{
  "model": "sound classifier",
  "dataset": "tunes sung on syllables by a formant synthesiser",
  "train_examples": 39062,
  "time_shift_ms": 100,
  "n_mels": 64,
  "hop_length": 160,
  "input": "log_mel",
  "spec_augment": false,
  "win_length": 512,
  "targets": ["first note", "voice", "consonant", "vowel"],
  "num_classes": [12, 4, 8, 6],
  "arch": "mobilenet_v2",
  "norm": "batchnorm",
  "activation": "relu",
  "padding_mode": "reflect",
  "depths": [3, 3, 3],
  "kernel_size": 3,
  "stem": "single",
  "expansion": 4,
  "widths": [128, 192, 288],
  "label_smoothing": 0.1,
  "loss": "cross_entropy",
  "init": "trunc_normal_002",
  "residual_init": "scaled_by_depth",
  "optimizer": "soap",
  "beta2": 0.95,
  "lr": 0.0038,
  "beta1": 0.95,
  "shampoo_beta": 0.95,
  "eps": 1e-08,
  "precondition_frequency": 25,
  "max_precond_dim": 1024,
  "merge_dims": true,
  "one_sided": false,
  "adamw_lr_other_params": 0.0022,
  "steps": 4200,
  "batch_size": 512,
  "epochs": 55.1,
  "lr_schedule": "cosine",
  "final_lr_fraction": 0,
  "warmup_steps": 80,
  "weight_decay": 0.3,
  "adamw_weight_decay_other_params": 0.05
}
Rows from block 3, named by matrix and row number. Rows with one number belong to one channel. Each number is 128 + 24 x the weight over the matrix's rms, rounded and kept within 0 to 255. All counts start at 0.
# convs0: expand pointwise conv (model.blocks.3.convs.0.weight, 512x128x1), inputs 0-127
# convs1: depthwise width-3 conv, stride 2 (model.blocks.3.convs.1.weight, 512x1x3, trained with AdamW), a 3 kernel
# convs2: project pointwise conv (model.blocks.3.convs.2.weight, 192x512x1, transposed), outputs 0-191
convs0.155 [132 169 107 107 116  93 103 124  95 121 155 135 139 114 139  95 150 149  89  76 164 112 123 141  93 138 114  89 129 138 133 112 117  84 102 101 124 154 144 193 115 133 111 150 143 127 124 108 129 127 144 105 143 119 191 157  71 100 148 139  85 117 111 134  98 116 133 133 106  75 133 135 146 136 187 127 115 129 181 100  73 152 157  96 155 118 182 164  77 111  57 142 217 108 135 125 130 118  82 147  87 141 117 119 150 154 124 137 128 135  89 154 105 175 115 111 111  96 132 116 117 100 137 100 136 133 120 118]
convs0.156 [200 102 140 158 131 128 160 131 121  72 153 140 130 149 143 166 125 154 181 140 138 109 111  97  81 112  80 135 198 140 151 148  96 102 141 126 168 143 142 130 171 136  88 136 140 125  88 118 100 154 153 155  87  81 136  67  85  95 120 154 177 134 146  94 146 146 111 133 176 120 132 122 111 168 132  97 135 100 118 131 115  84 108 147 126 142 141 145 125 132 146 130 161 144 137 144  84  83 122 130 129  99 109 100 154 166 103 115 166 140 118 171 138 108 123  79 100 120  90 148 129 106 101 134 114  79 131 132]
convs0.157 [148 126 165 165 142 114 135 123 147 124 124 137 110 145 113 117 149 135 136 126 175 122 109 128 133 142 173 169 117 169 104 110 154 145 150 148 112 124 109 111  95  95 158 108 106 130  93 116 143 112 127 103  80 106 117 139 105 124 138 129 128 183 143 128 143 119 124  87 115 130 124 100 102 118 108 148 140  89 136  93 136 143 135 101 127 139 115 148 122 123 135 107 142 132 127 166 154 156 144 177 107  98  88  94 129 207 109 148 131 127 145 117 181 145 112 158 127 151  99 148 104 151 152 105 160 135 146 116]
convs0.158 [137 122 118  98 138 141 133 125 129 123 112 101 117 118 131 138 159 160 124 156 120 129 106 134 137 101 107 118 115 140 152 138 137  94 104 103 107 145 133 143 106 146 154 117  95  88  75 160  86 132 137 171 101 131 100 162 128 111 121 100 158 116 127 121 156 140 134 122 130 110 115 100 130 152 135 115 144 155 122 137 160 156 161 128 124 114 135  82  89 159 124 106 144 116 138 143 123 129 123  98 109 138 143 126 128 129 171 139  96 122 104 114  87 150 111 171 164 129 101 170 134 134 146 122 125 122 152 121]
convs0.159 [ 97 132 157  99 123 113 190 113 160 154 133 100 153 194  86 155 126  85 129  98  96  74 135 131 114 136 130 113 134 110 153 146 121 141 109 100 130 136  84 109 111 110 108 141 149 130 122 102  89 133 114 127 106  92 136 148 102 113 100 127 140 132  59 126 122 151 157 107 126 113 166 150 156 125 123 137  83  96 138 124  73 121 124 159 114 138 131 152 163 107  79 156 123 138 110 121 114  68 142 110  60 185 150 143 136  98 117 125 116 118 147 168 105 122 122 102 144  87 128  94 149 154 168 136 111  87 128 102]
convs0.160 [160 122 109 139 163 121 135 138 130 108 114 121 125 102 147 137  85 130 119  99 108 164 139 149 110  92 127 131 115 116 132 106 152 167 133  93 156 152 110 125  98 136 111 119 146 180 154 118 141  61 148 169 148 130 125 135  86  89 122 143 101 103 114 114 149  86 172 139 130 148  71  67 109 125 134 116 149 127 116 151 104 112 162 119 118 109 131 116 136  95 125 106 104  81 129 140 160 115 141 124 134  80 156  97 126 110 103 128 131 133 163 143 135 113  89 171  97 121 124 127 136 154 129 158 145 105 183 122]
convs0.161 [136 134 143 109 125 125 123 143 155 171 141 139 112 205 150 145 146 116 125 138 113 109  82 129 122 138 137 137 140 141 118 110 171  97 140 145 119 116 120 137 152 141 168 134 139 151 132 119 121 126 108 172  94 148 112 134 124 110 138 138 121 119 121 138  97 118 115 139 136 127 162 124 185 110 111 115 138  93 108 165 134 181 100  73 143 116 148  93 139 101 127 133 126 112 126 119 137 124 112 119 151 143 128  75 103  95 148 114 122 135 142 122 100 109 124 105 135 119 162 118 110 136 152 141 116 165 137 136]
convs0.162 [ 89 122 113 141 117  92 133 125 120 113 112 149 117 145 107 173 135 169 130 139 128 114 119 168 129 133 114 170 119  94 149  82 163 151 128 117 106 107 118  62 113 154  74 140 105  87 136  84  61 123 141 142 100  94 124 141 111 140 113 149 108 101 205 119 170  81  87 145 122 135 176 131 134 166 104 164 181  97 100 113 125 130 117 168 132 135 131 141 114 106 135 173 143 129 120 105  86 147 104 127 132 146  89 109 119 165  91  88 151  83 156 142  96 115  96  92  72 135 133 156 136  98 145 143  83 133  39 174]
convs0.163 [127 116 143 129 157  67  80 148 160 131 126 126 125 171 120 194 128 111 170 189 134 109 166 163 125 144 111 127  92 160  97 124 138 126 120 133 155 143 109 144 153 114 155 102 143  95  99 150 148  89 125 126 104 157 120 174 155 127 116 113 125 148 137 163  95 118 129 202 173 113 181 118 117 108  90 188 118 134 165 153 131 146 136 111 125 115 163 108 150  59 120 126 176  84 109  96 124 125 120 118 138 161 150 133 119  87 143  97 107 139 112 108 142  75 147 195 148 180 109 126 166  97 111 113 114 118 108 129]
convs0.164 [161 159 164 100 127 116 130 129 151 115  90 111 125 140 131 134 139 102 149 119 109 112 144 150 125 141 158 167 139 123 120 100  95 113 148 123 164 137 138 155 146 138 101 127 150 131 158 166 124 144 102  91  95 150 151 176 154 161 122  96 152 153 111 144 162 103 160  85 135 102 145  82  99 121 106 133 107 157 128 130 187 126 117 117 117 164 113 124 192 130 127 119 125 138 156 173 128 126 156 162 191 138 116 144 118 145 161 173 139 163 142 166 175 151 110 131 127 159 117 106  78 167 100 120 195 125  52 141]
convs0.165 [105  62 139 149 111 150  92 101  98 113 119 158 148 138 130 104 157 102 143 170 165 137 143 123 145 101 114 144 139 144 140 130 156 135 122 138 201  94 130 123 115 123 171 144 164 132 160 188 125 115 135 186 122 112  99 142 162 106 146 123  72 122 123 163 107 158  84 157 168 116 124 185 122  90 145 128 127 112 137 129 120 124 102 103 142 188  73 105 151 157 143 154 109 179 101 117 121 153  99 109 124 142 143 118 117 146 124 139 149 144 146 106 119 131 136 153  93 100 114 104 108 141 129 124 119 178 109 156]
convs0.166 [127 106 129 151 117 105 132 172 109 109 121 150 142 133 137 125 137 132 138 137 152 104 138 143 138  92 144 124 141 144 131  88 102 139 133 139 109 161 103 119 135 142 105 160 143 118 116 142  98 121 146 145 153 139 105 121  89 138 119 108 138 148 129 147 103 109  98  80  88 135 143 136 121 135 122 141 150 121 108 148 103 147 120  93 154  90 144  96 130 103 184  89 108 157 173 134 149 139 146 114 117 136 113 154 161 121  84 165 109 110 172 162 147 151 162 103 180  86 127 149 151 144 147 109 178 108 127 102]
convs0.167 [ 95 153 153 141 115 101 101 123 135 132 142 150  97 130 138 131 127 118 154 157 124 132  83 126 124  72  72 137  97 113 106 126 144 117  71 169 134  69 137 103  89 125  76 163 156 133 139 191 177 102 152 160 145 102 171 110 117  88 103 151  99 105 152 118 142  77 151  71 102 171 162 143 132 112  97 102 160 131 142 120 110 140 141 149  43 144 167 121 105 149  93  93  94 143 157 119 127 147 135 107 134 132 102 176 175 135  58 103 146 134 112 135 149 132  88 120 154 128 117 111 120 138 149 157 143 134  89 109]
convs0.168 [171 133  89 142 155 154 111 137 158 122 129 133 125 136 136 114  98 100 110 138 142  93 143  98  90 178 123 138 136 109 134 145 188 165 131 102 177 148 139 124 127 142 141 144 128 137 115 114 100 129 106 130 107 155 129 162 112 120 156 100 116 152  89 147 136 145 178 104 154 134 100 110 150 120 145 155 145 151 110 120 135 146 160 124 151 156 129 117 103 154 123 148 118 125 104 116 145 176 126 116 111 116 152  68 135 138 124 137 150 138 129 120 131 120 124 109 120 112 124 159 154 146 167 128  94 125 109 138]
convs0.169 [ 85 131 131 121 134 127 139 139 126  79 109 121 132 174 110 114 116 152 150 115 121 107 138 149 127 101 126 106 116 121 170 123 125 131 142  96 113 122 151 105 148 129 119 164 138 154 107 104 120 110 133 109 165 140 156 145 147 132 114 126 126 115 161 124 142 103 126 138 114 155 129 118  98 111 124  90  96 124 137 125 124 129 103  93 109 128 133 145 209 113 112 118 143 151 117 151 158 144 134 102  93 102 132 128 139 132 155 120 114 153 108 149 145 104 120 121 121 115 121 118 140 112 104 115 128 107 110 118]
convs0.170 [147 141 151 101 115 127 127 145  92 112  65 119  94 129 152  96 141 104  68 156 115 131 137 144 130 167 109 116 129 146 140 110 129 113 143 112 169 160 124 118 131 105 146 113 135  86 115 140 134 187 137 154  76 122  89 203 128 166  75  81 161 105 130 141 136  83  65 109 150 111 147 126 168 113 131  98  71 153 113 165  77  98 103 145 158 142 137 178 144 116 157 115 176 112  92 100 115 102  84 103 136 110 107 122 113  96 133 128 110 138 139 132 150 116  86 129 149 135  97 168 131 114 151 137 160  93 178 103]
convs0.171 [109 152 136 129 132 122 165 154 116 184 104 105  97 162 128 148 126 139  75  93 142 128  99 135 141 100  96 145 164 116 145 153 159 117 164 149 163 131 144 124 108 119 123 139 112 127 147 130 118  99 118 147 121 118 151 128 127 116 133 134 136 147  92  95 145 114 149 136 109 132 127 102 102 119 152 166 125 164 136 147 125 168 127 116 119 123 121 127 113  85 116 126 120 165 116 119 128 149 127 153 112 159  96 181 113 137 105 144 100 129 131 128 111 127 106 133 126 117 125 130 140 110 102 120 134 137 145 160]
convs0.172 [162 140  97  81 156 127 159  99 112 106 115 129 104 113 166 138  85 121  91 106 133 107 117  91 119 135 101 153  88  96 133 132  97 106 170 121 140  95 156  90 150 108 172 160 146 139  91 103 123  95 151 170 135 121 134 131 128 113 142 128 135 104 151 135  94 107 174 146  89  78 124 149 140 147 116 133 139 172 166 129 165 167 125 147 134 145 127 136 128 122 129 123 168 156 136 119 152 102 127 118 131 104 136 130 102 144 113 142  94 148 146 120 131 131 126 133 125 117 152  87 117 135  80 174 142 152 112 112]
convs0.173 [193  95 119 129 159 138 133 128 145  98  94 116  82 151 136 122 114 103 148 136 120 119 129 107 157 124 113 144 112 156 156 135 159  94 108 137 136 146 135  80 129 156 148 146 143  98 144 139 106 114 127 125 139 121 172 112 132  78 142  72 133 162 101 137 129 148 109 103 112 162 154 134 123 114  88 148 150 144  70 183 131 137 115  79 134 140  76 117 120  85 186 112 150 136  80 124 116 101 154 151 152 117 155 118 165 166 117 125 121 159 129 115 130 148 111 106 126 110 123 133 117 135 152 118 119  94 134 151]
convs0.174 [ 93  89 128 139 174 120  74  98 118 115 133 145 129 114 153 126 160 138 138 126 154 123 129 147 152  94 142 121 151  97 116 135  85 107 116 113 159 118 134 129  78 164 108 132 170 141 128 110 154 109 115 130 126 135 119 163 101 126 102 105 137 100 119 146 110 130 186 161 156 166 140 112 132 107 149 162 126 125 142 121 100 107 128 164 113 104 122 134 121 162  96 126 100 103 179 131 119 114 125 110 118 153 119 173 164 135 102 175 137 137 106 146 167 109 146 128  83 118  66 164 110 121 127 132  90 158 124 146]
convs1.155 [121 133 183]
convs1.156 [135 150 172]
convs1.157 [128 118  49]
convs1.158 [131 106  94]
convs1.159 [143 152 145]
convs1.160 [110 112 111]
convs1.161 [112 115 104]
convs1.162 [141 124 102]
convs1.163 [123 105 103]
convs1.164 [112 131 150]
convs1.165 [163 144 133]
convs1.166 [102 101 133]
convs1.167 [141 156 142]
convs1.168 [ 74 117 128]
convs1.169 [148 137 147]
convs1.170 [150 151 137]
convs1.171 [125  92 111]
convs1.172 [102 102 128]
convs1.173 [108 112 117]
convs1.174 [121 107 145]
convs2.155 [ 80 136 142 119 147 137 111 126 145 104 142 100 139 110 132 107 178 154 155 148 149 167 144 122 167 143  95 124 167 179  95 126  94 127 140 131  93 161  96 128  81 119 164 123  81 139 124 110 119 108 126 131 121  83 135 113 130 125 161  86 121 126 125 147 132 158  97 156 114 144 129 129 135  96 170 115 155  79  90 133 107 167 129 109 133 173 157 133  98  84 111 145 125 138 105  86 154  91 139 152 136 106 142  89 112 187 120 110  92 192 106 127 147 114 163 129 139 152 115 148 136 127 116 131 117 142 105 107 151  94  83 106 123 150 143 134 163 191 160 143 154 143 134 140 144 136 168 115 134 161 133 156  79  90 150 105 100 153 118  88 129 111  57 137 118 135 133 105 131 126 118 118 140 112 139 126 123 106 116  96 154  88  68 100 113 109 120 184 171 127 129 101]
convs2.156 [139 141 150 170 151 119 122 129  61 205  88 131 105 121 142 158 172 206 150 133 145 108 165 120 192 170 166 120 108 107 106 159  98 131 103  91 166  90  90 156 133 132 157  81 158  94 120 119 130 157 160 166 100 123  89 146  69 124  95 106 164  79 111 126 145 177  66 118 117 119  69 140 120 105 142 116 185 112 110 147 118  80 172 131 141 124 152 106 154 127 121 141 149  98 155 188 116 140 107 139 124 108 208 112 124 174 116 110 134 142 160 130 136 121  81 106  98 139  35 103  99  86  91 156 197 162 125 104 133  96 155  75 159 115 141 109 159 130 115 150 115 150  85  92 173  88 174 131 125 117  84 134 140 136 123 156 143 147 131 135 135 141 144 156 161 170 101 167 127 130  49 135 116 111 155 140 172 157 106 152 132 106  97  93  93 122 160 120 140 135 137 118]
convs2.157 [127 137 151 121  98 170  98 111 101 138 109 100 108  90 133 124 130 117 140 105 156  84  91 132 126 142 124 151 130 103 141 123 122 108 106 135 156  91 127 113 131 119 150 114 154 161 132  73 131 141 148 124 128 114 118 133 104 169 105 117 159 141 140 103  87 149 155 171 150 140 151 171 112 144 119 122 118 125 134 116 133 121 141  97 109 100 165 120 114  94 135 144  87 135 124 116 130 131 120 118 121 123 138 144 134 127 141 134 125 118 114 105 106 130 108 143 111 144 154 168 137  93 120  97  90 152  84 114 154 131 173  88 118 158 145 154 138 188 164 134 133 161 140 101 120 197 166 135 190 105 144 183 123 136 141 119 154 120 102 215 130 106 127 126 139 149 162 141  61 138 105 125 111 129 132 125 130  87 161 148 112 152 109 119  80 135 126  87 146  75 114 117]
convs2.158 [133 114 104 132 152 125 119 150  96 147  88 105 125 107 138 112 114 135 124 152 131 105 139 160 143  87  87 106 101 138 142 119 130 137 131 102 133 124 145 134 153 138 118 115  72 126 110 131 109 125 144 163 149 115 157 145 164 108 111 123 140 146 146 163 173 188 138 118 134 101 128 127  92  73 137 136 146 143 151 180 134 109 119 118 112 128 124 143 119 148 118 117 151 115 146 126 121 118  87 180 101 146 116 141 109 140 107 139 157 139 146  85 139 122 113 131 128 144 132 127 114 121 104  95 122 106 107  96 127 117 144 114 175 139 153 143 114 127 115 134  89 130 133 147 113  88 102 104 108 143 101 148  99 120  83 132 103 139 149 130 140 101 138 102 135 119 143 130 178  95 131 144 121 111 148 145 140 119 137 149 143 107 111 127 146 109 151  95 136 132 107 111]
convs2.159 [131 148 115 114 120 152 117 113 129 159 176 144 141 149  75 118 110 130 146  82  94 114 129  96 144  83 183  97 116 137 139 107 150 117 122 133 128 167 159 121 119 123 130 167 105 154 118 144 150 137 158 122 159 185 125 112 103 121 159 177 129 132 110  99 102 108 146 123 119 114 130 135 143 145 145  93 120 103  80 172 103 126 116 162 153  92 177 100 129 116  81 117 112 125 120  83 144 154 108 114  92  79 119 143 135 140 120 117  97 131 105 116 102 146  94 110 103 156 165 152 109 121 148 129  94 146 105 141 180 111 162 122  88 103  97 134 156 128 147 189 142  96 160 152  98 137 138 109 136 162  89 136 144 124  82  97 123 149 125 132 102  82 143  79 111 106 121 163  94 106 129  97 135 180 157 175 164 127 208 125 136 100 167 155 144 105 120 121 130 117 118 140]
convs2.160 [152 128 137 113 175 111 150 147 112  91 131 103 118 111 104 127 121 129 144 108  99 126 147 145 160 151 185 122 140 154 100 103 148  99 111 136 141 148 127 124 136 124 115  91 168 129 113 118 143 131 136 181 117 135 158 110 180 148 117  90 166 136 147 145 136 133 155  90 151 145  76 125 130 154  97 131 105 115 136 152 111 123 109 124 141 136 135 128 139 105 100 119 137 118 122 137 147 166  97 126 169 134 154  98 119  92  84 103 149 160  73 143 156 130  96 158 145 142 121 120 104 156 167 104 126 113 115 121 104 121 141 171 102 128 123 128 124 149 151 103  97 153 123 175 117 143 129 152 142 124  98 142 163 136 115 131  99 115 100 150 148 135 127 130 119 125 145  90 126 120 132 115 159 136 126 160 160 146 105 112 140 108 152 130  86 135 107 107 115 141 163 122]
convs2.161 [111 105 114 131 120 143  97 134 110 128 149  96  85 132  88 114 111 167 117 117 147 169 144  88 121 147  94 131 120 111 115 148 128 152  79 113 176 141 124 111  92 115 154 107 110 168 146  97 105 173 134 130 107  91 123 203 101 108 180 125 120 102 119 137 157 137 150 146 158 104 141  87 170 100 115 123 141 164 133 176 118  90 116  97  74 110 125 109 137 152 132 111  91 141 125  97  55 133 143 105 141 110 102  74 107 104 149 150 147  94 144 158 117 171 121 101 120 120  99 132 132 174 139 114 132 138 106  52 132 153 151 135 117 132 102 148 129 142 151 136 134 165 106  89 160 150 136 134 112  93 120 135 147 147 150 119 151 140 180 140 168 116 124 125  96 157 134  99 158 129 117  85 113 129 147 135 167 126 144 110 127 126 149 136 126 139  95  72 152 106 123 150]
convs2.162 [113 130 108  99  97 144 128 116 140 142 114 140 134 150 141 101 117 101 168 110 111 135 140 128  80 127 129 136 129 109 116 117  94 149 129 112 169 135 108 116 152 141  67 115 131 139 101 121 130  73  97 109  79 124 142 137 122 145 129 140  91 150 126 179 130 131 108 129  90 146 145 156  49 177 115 132 120 118  91 127 135 127 201 160  84 121 122 110 131 130 153 142 139 124 118 103 169 142  78 108 114 150 127 136 172 133 158 113  86 138 132 153 107 184 137 120  96  77 139  95 151 139 157 136 145 139 105 126 159 132 116 131 123 108 132 152  99 120 132 106  84 130 124 163 143 161 102 139 138 101 123 120 142 122 144 126 101 114 109  95 146 137  79 136  74 138 135 173 167 105 160 108 163 148 125 163 106 132 135 118 125  91 118 120 154 148 159 159 164 159 104 103]
convs2.163 [142 124 120 130 143 151  67 121 128 136 118 114 132 109 149 161 110 136 128 148  93 115 156  87 179 135 135 123 115 135 138 114 112 116 135 143 138 150 135 136 162 107 180 104 141 114 121 108 162 127 105 109 132 132 113 165 137 167 128  80 148  88 100 180 145 148  96 100 113  87 115 115 142 140  94 154 125 160 167 128 107 113 109 165 169  93 119 141 192  98 108 125 133 121 111 140 124 118 150  99  89 160  64 142 182 134 166 112  88 121 134 118 132 136  84 145 141 102 115 105 140 111 165 153  95  90 144 137  90  84 158  80  93 125  91 127 139 115 134 179 148 100 124 145 189 156 102 122 140 112  62 169 123 110 169 147 135 112 103 150  72  95 132 148 115 145 107 123 122 167  87 134 151 115 106 124 100 134 166 130 169 105 122 140 101 134 141 124 133 112  89  88]
convs2.164 [ 97 133 118 114 131 137 155 121 122  84 138 158 100 127 150 118 106 141 150 144 121 109 128  99 119 137 105 130 105 158  90 133 139 157 118 119 128 131  91  96 126 101 119 132 106 124 144  70 125 110 104 122 141 121 158  86 108 133 134 132 137 159 168 138  83 115 105 135 140 119 178 117 143 131 189 136 104 145 159 117 121 141 154 193 125 106  95 101 115 169 173 158 141 110 117 147 171 113 123 141 126 142 160 137 151 174 129 121 128 181 143 169 137 110 108 157 107 138 146 120 160 119 117 108 110 143 123 166  95 100 105 138 159 168  87  82 116 115  82 130 149  97 159 122 107 129 115 135 138  86 124 170 125 134 126 138  92 119 115 110 107 150 148  94 103 120 107 125 115 141 135 108 152 119 137 103 125 146 137 137 122 119  89 142 164 113 145 123 122 178 151 117]
convs2.165 [124 145 134 164 124 120 131 115 173 111  79  94 133 163 130  85 138 121 166 154 135 138 102 128 142 137 168 139 169 154 121 107 138 110 107 173 138 154 103 110 125 104 153 169 124 103 122 162 138 133 101 128 142  89 104 131 141 205  81 133 127 134 181 108 124 152 142 163  93  75  82 151 159 118 146 146 102 108 101 142  95 143 106 147  80  90 110 122 146 169 100 127 181  99 132 116 136  51 147 159 131 139  97 114 121 142  98 139 143  60 123  73 122 106 123 115 145 150 128 142 108 112 167 125 126 122 149 123 130 152 140 108 127  86 134 143 161 143 117 155 116 107  82 121 147 116 128  99 131 167 150  91 146  89 155 121 125  87 172 159 159 115 160 191 125 110 133 114 154 107 119 124 100 102  65 135 149 155 157 127 136 145 147 146 127  94  89 161 121  81 178 138]
convs2.166 [116 147 117 182 110  94 150 162 134 117 125 138 125 126  92 144 136  75 111 111 101 141 123 145  69 106 108 143 113 121 115  93 115 165 137 137 132 126  96 122 122 151  93 131 132 143  96 146 151 140  98 136 149  84 104 121 112  90 114 172 129 114 135  81  88 103 151 113 169 151 128 120 155 145 111 141 108 135 121 128 111 102 133 100 135 141 127 129 105 120 137 142 144 131 144 123 129 107 153 150 141 144 125 162 133  98  98  71 145 122 132 160 144 154 125 131 123 156 177 102  96 136 121  77  94 124 142  91 147 113 114 147 144 103 135 163 145  82 159  68  99 170 134 122 127 119 129 104  89 119 160 131 151 147 137  98 127 151  73  79 119 117 129  80 161 122 122 120 140 157 123 128 132  98 120 163 155 135 106 155 144 136 131 116 135 131  86 176 173 129 128  75]
convs2.167 [118 126 132 146 161 150 155 108  95 124 172 115 149 164 130 108 122 153 141 128 124 127 177 150 174 165 110 104  83 106  85 144 147 121  70 139 147 120 170 119 113 113 140 144 119 138 151 119  75 123 135 104 143 113 104  83 167 136 143 136 159 179 144 142 146  96 105 127 105 146 124  84 116 138  91 123 142 127 124 141 138 112 127 144 116 113 126 117 100 128 120 157 128 143 121  98 159 136  79 134 132 122 111 114 148 125  77 130 101  85 116 142 194 126 149 108  99 111 118 189 118 121 157  94 155 155 129 174 117 165 104 130 130 180 144 159 129 166 149 140 163 148 148 119 113 100 125 101 143 118 140 135 123 172  94 136 128 143 173 115 142 150 164 126 120 167  86 129  89 133 117 166 154 130 137  49 174 133 149 158 113 162 132 121 125 173 134  91 105 128 125 114]
convs2.168 [120 170 100 104 154 130 119 113 159 126 204  75 151 147 120 128 119 120 103  92 140 104 159 153 121 163 158 137 173  92  94  98 111 134 135 141 129 103 117 140 173 105 127  53 161 146 153 138 141 135 120 133 143 155  98 108 148 133 134 132 148 156 111 107 165 141 158 111 115 120 104 139 123 134 126 141 138 138 119 119 104 140 101 120 169 129 144 148 105 116 137 111 110 120 128  88  84 135 127 104 139 153 128 132 122 104 143 127 150 113 127 120 129 123 107 130 147 117 121 148 151 164 149 179 122 139 103 171  83 127 132 151 146 162 134 147 138 164 129 127 118 127 111 104 141 156 155 135 153 112 108 142 150 126 131 142 124 178  97 149 120 119  75 136 112  95 135 136 158  99 175 122  83  65  95 116 133 151 123 143 125 108 155 159 152  94 124  74 134 126 160 133]
convs2.169 [129 152  99 107 111 153 102 113 138 152 128 167 135 132 145 175  96  99 143 154 104 156 122  82 156 141 130 148 114  81 114 175 149 172 149 184 114 106 127 133 129 165 153 102 166 160 127 115 119 134 130 134 137 120 107 110 155 124 170 127 129  90 152 146 168 189 128  97 118  95  96 117 141 119 130 152 134 111 109 152  87 136 144 115 112 132 163 138 111  99 111 123 101 142 115 154  97 117 130 123 138 162 171 133 131 123  98 118 141 135 139 110 144 125 146 112 116 116 105 106 125 138  98 104 134 139 113 120 170 109 155 117 114 203 134 134 117  94 132 140 137 104 165 152 145 140 137 136 134 102 109 124 125 133 133 100 132 137 134 135 155 169 160 131 113 106 145 140 134 104 143 148 106 143 126 106 109 128 137 116 131 123 123 134 107 137 120 138 153  99 114 105]
convs2.170 [116 162  88 116 127 158 125 133 135 135 143 121 131 126 172 121 135 132 184 132 189 169 105 141  83 158 124 142 117 138 133 143 133 147  90 141 152 150 129 109 158 145 139 162 130 160 136 161 123 102 108 122 111  94 103  99 191 134 150  91 162 119 116 162  92 149 122 142 149 144  95  79  94 134 113  94 144 122 118 110  96 110 146 141 111  86 124 159 111 147 140 136  84 132 146 140 151 138 137 133  85 102 143 145 147 110 149 107 149  98 161 128 160  92 193 116  93 160 154  88 118 135 140 115 139 139 192 160 106 133 117  91 125 166 156 169  89 119 132 149 144 175 142 124 111 114 120  97 123 112 128 145 148  98 148 172 107 159  99 126 130  87 160 129 131 112 112 113 128 148  77 167 107 153 189 131 140 138 161 157 129  97 182 131 112 167 133 136 127  93  87  95]
convs2.171 [121 151 134 119 125 136 114 112 117 138 116 139 126  98 130 120 128 128 125 124 129 133 131  86 123 141 157 120 113 118 128 123 141  98 148 128 113 130 157 136 140  96  96 164 109 109 134 140 121 135 119 132  77 141 113 117 111 107 106 125 196 138 115 168 144 148 143 113 128 122 125  90 126  87 123 111 149 110 137 136 169 124  91 112 166 157 103 167 133 131 110  95 105 122 132 144  93 120 153 126 118 147 124 117  90 119 108  76 127 107 160 149 156 130 148 161 143 128 118 141 150 100 134 163 163 152 123 100 154 127 128  95  99 107 133 127 119 122 165 147 151 118  86 110 132 121  64 145 111 105 105 109 116 141 113 112 123 116 107 147 132 113 110  93 141 136 137 129 145  95  89 127 134 116 127 138 122 121 111 174 108 158 130 122 168 116 144 110 114 153 100 128]
convs2.172 [129 131 133 102 136 140 125 117  60 106  89 130 141 146 126 142  70 105 116 110 137 130 147 141 107 147 124 134 141 136 113 125 159 106 170 109 135 103 135 111 136 154 143 134 134  90 174 137 105  92 120  88 177 138 150 120 192 159 147 143 166 132 112  63 133 112 156 158 109 130 117 119 143  99 130 121 106 131  98 119 148 122 112 119 129 152  90 144  94 164 123 119 105 143 136 143 133 126 104 104 119 140 143 130  88 130 117 135 155  99  82 138 162  84 152 113 132 110 168 145 103  96 129 139 157  94 128 140 173 155 136 142  86 142 124 171 111 135 132 121 123 111 162 122 118 120 102 132 132 120 137 150 145 125 126 132 134 137 116 168 131 132 118 112 147 124 152 115 138 124 114 170 152 108 116 131 131 118 135 104  73  97 128  78 138  66 165 175 181 150 103  95]
convs2.173 [114 117 125 148 120 160  95 132 115 134 131 126 182 117 134 102 136 148 128 124  88 163  62 133 117 156 103 132 137 148 123 127 170 121 117 147 136 155  79 143  91 131 156 104 109 141  96  83 139 105 150 151 139 156 123 139 149 114 105 164 133 144 127 106 122 121 126 121 176  93 114 125 124 126 140 113 119 116 135  94  96  93 149  99 115  96 111 138 110 133 154 141  79 137 130 125 102  99 177 100 132 150 109 127 151 131 118 121 147 119 114  94 153 149 171 148 140 145 146 133 152 113 159 108 123 139 106 134 131 117 118 112 115 169 147 164 169  96 137  89 123 119 129 152 112 145 150 123 143 104  76 124  95 165 103 147 116 127 160 186 134  91 114 121 182 174 116 175 137 145 103 148 125 143  89  99 165 189 112  89 126 143 123 155 122 126 139 122 147 111 138 117]
convs2.174 [ 90  98 132 123  99 110 152 114  95 126 125 113 142 120 105 121 132 139 130 104 124 129  72 127 124 102 118 125 116 135 128 135 105 128 160 109 133 150  98  99 111 161 137 130 109 142 174 146 128 125 141 109 113 132 169 159  72 162 154 131 111 141 116 152 157 124 137 147 127 124 109 125 145 161 150 118 118 142 109 114 135 135 121 106 108 140 143 140 131 140  95 163 111 126 127 118  85 128 106  60 147 126 153 129 143 140 114  97 118 127 107 127 147 159 122 156 135 119 117 106 115 154 130 135 129 158 114 104 146 149 111 149 125 166 146 112 122  98 110 155 122  92 123 138 124 114 111 116 116 124 148 132 138 130 138 113 131 164 121 111 114 117 153 139 153 106 115 126 123 134 132 115 108 121 112  98  99 133 137 129 126 155 127 113 134 142  82  95 103 127 148 144]